A small image captioner, trained from scratch.
Model: 15.9M parameters, 32-pixel images, encoder norm layernorm, encoder width 192, decoder activation gelu.
Training: 6300 steps, batches of 64.
Data: trained on small renderings of single solids in any pose, 1.0 epochs.
Rows from block 3 of the image encoder of a small image captioner, named by matrix and row number. Rows with one number within an expert belong to one neuron, the router's apart. Each number is 200 + 40 x the weight over its row's rms, rounded and kept within 0 to 999. All counts start at 0.
After each expert's rows are labels from the 100 images, of 14976, where the router gives the expert most weight on average: "top examples" is what is common among them. Only what is clearly more common there than usual is listed. The data: small renderings of single solids in any pose. In brackets: how many of the 100, against the usual share in percent.
# router: router (encoder.blocks.3.mlp.router.weight, 16x192, trained with AdamW), inputs 0-63
# up: expert up (encoder.blocks.3.mlp.up, 16x192x192), inputs 0-63
# down: expert down (encoder.blocks.3.mlp.down, 16x192x192, transposed), outputs 0-63

# expert 6
router.6,218,181,147,191,214,162,209,272,271,164,142,184,201,197,153,270,205,163,202,165,191,190,165,134,164,212,207,181,195,214,267,235,235,227,224,290,177,184,207,316,234,257,137,144,161,187,232,148,185,210,134,156,270,156,219,239,149,261,278,216,173,233,201,150
up.0,149,208,181,175,122,188,216,203,202,197,193,197,237,275,147,172,200,210,207,259,196,191,255,105,234,228,211,237,271,200,183,174,145,223,178,182,210,270,218,229,110,218,202,206,237,276,198,196,253,200,198,208,203,201,199,203,204,235,201,205,200,211,259,144
down.0,195,224,198,187,179,221,159,178,199,224,197,201,213,204,243,156,174,196,250,214,282,153,203,248,192,198,194,164,258,216,209,186,220,199,185,108,219,199,170,74,204,167,198,162,201,133,221,110,185,114,181,195,169,286,223,208,197,105,232,179,211,316,168,205
up.1,237,254,194,190,223,232,192,106,132,248,236,105,254,204,199,162,187,185,260,201,341,207,204,187,263,202,215,200,248,220,252,204,196,167,142,171,214,196,275,234,136,208,217,251,288,183,214,278,227,222,223,222,199,194,224,204,209,186,174,183,301,196,183,140
down.1,156,202,212,177,186,265,202,164,247,84,233,205,188,194,177,181,216,184,207,181,269,243,203,234,192,174,129,151,156,189,152,113,224,204,166,155,200,249,201,179,174,147,166,303,127,234,178,151,290,175,146,211,148,205,218,280,184,175,196,266,170,271,194,229
top examples: plain (94 vs 59.9); orange (68 vs 8.3); light from: behind the camera (57 vs 25); colour: red (30 vs 8.8)

# expert 2
router.2,247,225,161,237,185,213,239,220,270,142,202,199,204,203,158,260,250,224,176,169,160,190,157,147,245,168,198,151,201,150,261,179,153,165,304,162,217,192,229,269,243,212,120,193,173,160,176,215,249,259,209,158,267,211,219,295,237,204,232,204,185,273,146,161
up.0,189,160,226,191,172,253,199,131,212,230,262,207,210,112,241,179,194,131,205,218,214,256,178,163,147,201,199,237,204,248,133,293,265,181,193,188,199,254,124,306,191,203,210,201,197,228,293,237,184,233,164,215,140,301,199,115,199,214,144,150,269,122,138,150
down.0,269,196,200,69,210,200,197,200,175,203,235,227,204,196,139,243,250,200,200,206,108,299,200,238,254,201,220,209,161,268,191,194,259,110,201,200,179,200,206,236,200,199,161,191,103,195,266,187,199,106,200,169,200,200,158,178,225,243,190,200,200,212,223,201
up.1,188,208,216,189,174,213,202,202,188,225,201,216,194,201,187,239,158,190,244,274,191,255,194,68,179,214,184,208,220,256,229,220,186,187,188,204,209,205,184,236,264,211,234,177,71,245,205,209,180,235,147,167,265,182,201,184,160,238,159,231,225,159,273,166
down.1,285,149,265,201,191,108,239,181,162,209,187,168,109,203,202,196,213,198,187,195,180,177,185,216,200,199,151,202,233,239,194,235,218,221,184,152,230,244,194,139,217,135,201,226,159,164,191,190,207,198,209,206,146,206,202,192,235,208,188,158,144,201,197,243
top examples: plain (97 vs 59.9); red (49 vs 8.8)

# expert 15
router.15,164,246,217,205,213,161,175,161,205,260,208,157,195,242,183,186,179,122,127,244,250,128,190,139,222,231,222,189,207,278,210,242,150,241,209,134,223,251,190,224,210,130,308,209,166,174,177,210,273,180,217,202,158,173,244,225,166,192,227,195,200,256,238,180
up.0,189,177,141,200,238,202,172,161,179,208,281,193,189,184,230,261,213,110,172,231,219,199,208,139,290,230,211,241,219,253,220,259,151,198,179,219,191,200,195,210,282,197,224,187,197,169,77,259,233,182,309,233,203,220,243,206,209,108,218,209,206,208,223,280
down.0,262,218,105,113,182,206,245,216,196,127,113,242,221,152,207,225,203,247,204,158,150,196,200,190,87,141,200,208,112,141,147,153,220,194,270,191,192,186,197,199,200,211,108,203,222,206,234,147,201,216,99,197,205,213,211,207,142,267,225,201,231,210,200,195
up.1,201,189,203,209,175,181,219,211,190,186,174,208,237,201,294,183,151,210,162,202,175,276,199,192,198,213,223,162,173,163,159,179,230,170,200,200,147,202,200,294,193,206,185,215,207,242,258,134,199,289,199,195,296,245,187,200,137,197,197,199,204,178,196,171
down.1,200,200,200,200,240,200,201,170,200,216,200,201,275,74,239,200,113,142,200,194,288,177,195,236,231,200,200,172,200,200,200,287,253,200,199,235,200,210,171,200,190,192,210,257,200,200,180,206,200,167,200,213,221,200,200,201,235,196,270,275,208,196,198,200
top examples: pattern: plain (94 vs 59.9); yellow (57 vs 8.2); light from: behind the camera (55 vs 25); green (32 vs 8.3)

# expert 0
router.0,336,218,212,258,203,172,132,169,173,212,196,220,163,200,156,208,215,242,248,210,203,182,112,214,224,246,242,216,143,251,201,169,210,209,142,193,187,208,214,179,186,186,277,278,245,175,188,216,212,176,190,200,192,146,166,214,201,148,295,194,235,96,127,237
up.0,266,200,229,192,175,165,165,140,195,205,151,283,189,208,154,207,176,190,200,252,224,314,192,220,109,216,198,205,201,214,224,203,219,200,145,194,172,194,200,234,193,221,269,222,223,228,241,206,209,207,197,200,203,195,203,218,182,258,140,237,208,163,202,254
down.0,181,248,175,193,304,201,232,203,260,195,238,176,151,239,246,192,200,192,84,219,212,124,183,283,174,198,220,213,205,204,137,182,202,210,204,215,211,256,246,218,230,201,163,166,210,169,171,164,337,264,160,169,195,208,238,144,208,259,176,192,189,154,150,190
up.1,234,166,182,188,207,179,192,145,145,191,180,307,191,208,235,222,176,226,169,301,170,273,203,243,120,217,218,190,248,197,194,241,285,200,180,221,224,200,161,238,182,258,212,127,204,239,249,218,203,197,203,186,247,184,100,264,138,255,113,179,232,199,72,193
down.1,173,215,204,210,199,196,166,179,217,206,228,86,234,238,235,152,209,97,179,129,180,203,90,182,187,206,205,240,203,281,199,260,237,198,218,186,199,146,226,193,264,171,124,205,148,107,203,140,256,137,184,172,136,150,243,160,279,110,178,203,193,174,186,202
top examples: white (70 vs 8.3)

# expert 3
router.3,246,262,201,292,241,160,268,264,247,151,247,175,202,180,208,221,205,236,198,237,169,157,153,155,265,191,203,208,157,174,185,133,128,247,208,200,228,196,247,148,180,232,258,255,225,160,193,172,229,161,228,205,188,202,211,149,226,157,235,270,172,110,215,204
up.0,78,186,180,137,222,249,239,259,197,183,163,119,270,199,201,183,170,196,198,200,185,241,210,207,180,207,154,204,199,211,198,203,277,204,163,196,220,248,138,249,157,204,186,199,145,209,270,218,171,304,210,198,188,191,207,223,226,280,207,204,305,188,250,144
down.0,207,226,206,178,199,289,220,214,173,235,249,276,96,197,85,303,167,115,187,219,170,184,205,167,118,209,226,185,249,198,175,201,187,264,140,231,199,233,239,189,163,260,191,234,211,199,206,185,220,144,146,196,230,133,200,168,187,225,235,115,270,156,197,198
up.1,200,214,187,234,134,234,234,201,222,186,221,128,226,208,235,81,203,199,193,252,202,229,237,205,180,116,201,194,196,192,205,176,206,179,209,130,217,159,199,234,84,205,106,153,156,218,224,203,220,202,165,205,301,130,206,236,226,239,165,195,220,205,193,190
down.1,228,205,209,129,196,259,210,191,223,191,197,187,145,177,110,260,204,154,239,177,167,177,194,147,196,185,168,187,209,249,144,264,149,177,184,183,296,177,188,197,185,210,100,329,199,225,155,187,192,187,200,200,198,202,254,200,225,163,182,258,197,177,206,170
top examples: plain (91 vs 59.9); teal (42 vs 8.2); white (25 vs 8.3)

# expert 12
router.12,191,186,254,154,120,242,132,149,184,193,309,254,210,172,228,172,202,207,263,239,256,267,217,228,246,137,174,191,217,188,188,171,127,156,194,138,236,160,170,157,192,194,213,230,245,228,157,206,183,261,214,207,178,221,217,154,247,197,111,209,238,169,152,248
up.0,114,221,200,226,181,196,155,199,197,127,213,184,121,299,141,216,152,204,244,230,212,167,198,190,217,176,297,187,224,227,246,176,238,196,176,185,212,199,148,196,184,186,192,199,176,134,194,262,154,248,224,263,212,77,190,153,248,264,201,152,203,221,211,200
down.0,233,161,177,189,202,239,170,198,164,197,206,277,200,207,171,201,218,130,303,208,230,185,194,202,198,74,164,168,229,152,216,174,176,300,220,154,235,188,175,184,209,232,262,256,260,242,217,206,174,207,208,172,248,182,229,158,229,161,201,246,173,207,222,81
up.1,162,224,247,154,171,212,204,192,200,200,121,209,148,266,213,296,178,168,84,221,194,226,148,201,213,174,203,225,300,114,158,185,243,206,213,176,189,235,191,219,202,187,114,252,198,223,139,139,233,197,221,197,177,227,186,146,205,253,192,196,272,224,231,197
down.1,207,194,200,143,167,201,193,181,270,256,74,255,261,197,266,245,199,207,218,225,201,203,143,248,190,183,183,164,258,223,176,170,214,175,194,218,178,188,173,198,267,164,198,191,293,173,169,146,198,215,201,153,182,195,231,233,199,239,251,189,86,201,173,188
top examples: plain (95 vs 59.9)

# expert 14
router.14,216,204,164,165,185,168,195,218,210,230,197,230,182,244,211,232,216,208,156,267,148,304,210,108,170,170,202,231,227,144,247,246,261,123,195,166,226,248,239,184,273,220,217,197,145,237,192,194,252,131,228,141,231,193,168,173,149,203,140,238,219,90,181,238
up.1,200,200,313,181,192,201,213,200,128,196,200,200,200,111,330,164,200,199,204,164,284,148,100,213,258,198,129,202,182,241,205,197,197,200,200,200,132,153,200,269,73,267,200,259,198,195,200,214,175,222,107,250,200,210,233,200,202,138,220,169,176,305,146,200
down.1,200,200,120,200,200,200,200,200,200,200,200,199,202,200,197,200,311,462,219,211,189,200,200,199,200,200,201,200,200,200,182,328,200,200,200,200,91,200,200,200,200,200,200,200,200,200,200,203,200,200,200,199,322,200,153,200,200,200,252,200,200,197,259,200
up.2,200,197,233,191,183,267,216,155,193,59,200,219,200,188,209,200,158,141,200,141,229,159,199,256,202,200,192,213,177,273,199,179,69,201,201,168,149,200,200,200,160,240,200,212,200,200,200,200,169,204,100,201,163,208,327,200,200,184,283,200,200,198,200,200
down.2,200,200,200,200,203,200,200,200,200,200,200,200,200,200,200,200,155,200,200,200,200,200,200,200,140,220,258,200,200,200,133,200,200,200,200,200,200,200,200,126,200,200,200,277,200,200,201,200,200,159,200,200,200,200,200,200,200,200,200,200,200,141,181,200
top examples: metallic (63 vs 33.9)

# expert 11
router.11,240,219,230,125,172,253,238,236,242,222,236,214,184,244,196,172,253,209,154,234,199,274,242,191,236,215,175,166,223,187,223,148,155,139,232,124,218,172,238,144,211,211,263,166,170,244,141,200,293,268,249,172,212,160,242,176,232,229,135,200,211,120,146,258
up.1,232,226,196,257,205,239,201,234,176,164,200,219,206,212,180,183,207,248,189,224,219,155,238,256,254,225,246,197,144,209,229,196,226,193,217,200,182,139,229,197,127,117,236,199,219,199,155,246,222,199,241,206,239,139,255,205,206,244,197,175,165,225,180,143
down.1,172,238,196,231,241,188,250,254,166,90,244,229,229,170,209,199,98,179,157,193,161,278,197,100,222,216,184,245,207,184,155,319,241,234,215,305,210,252,129,176,269,172,165,161,221,198,173,191,196,207,167,162,161,166,174,188,156,171,220,173,263,131,297,75
up.2,204,168,240,220,300,206,135,156,191,163,192,215,211,62,241,222,233,203,237,199,219,175,183,243,159,185,184,223,193,192,195,261,212,240,95,280,172,200,154,273,159,231,189,171,170,171,170,154,137,96,197,250,207,298,185,157,187,210,276,248,222,233,175,179
down.2,196,147,118,205,203,149,254,203,309,120,204,230,198,278,305,98,203,195,192,184,168,201,190,173,166,199,230,223,210,192,195,189,255,189,195,194,219,175,233,214,213,202,245,219,287,193,254,181,121,231,198,235,272,201,256,200,192,163,182,202,205,181,215,212
top examples: metallic (91 vs 33.9)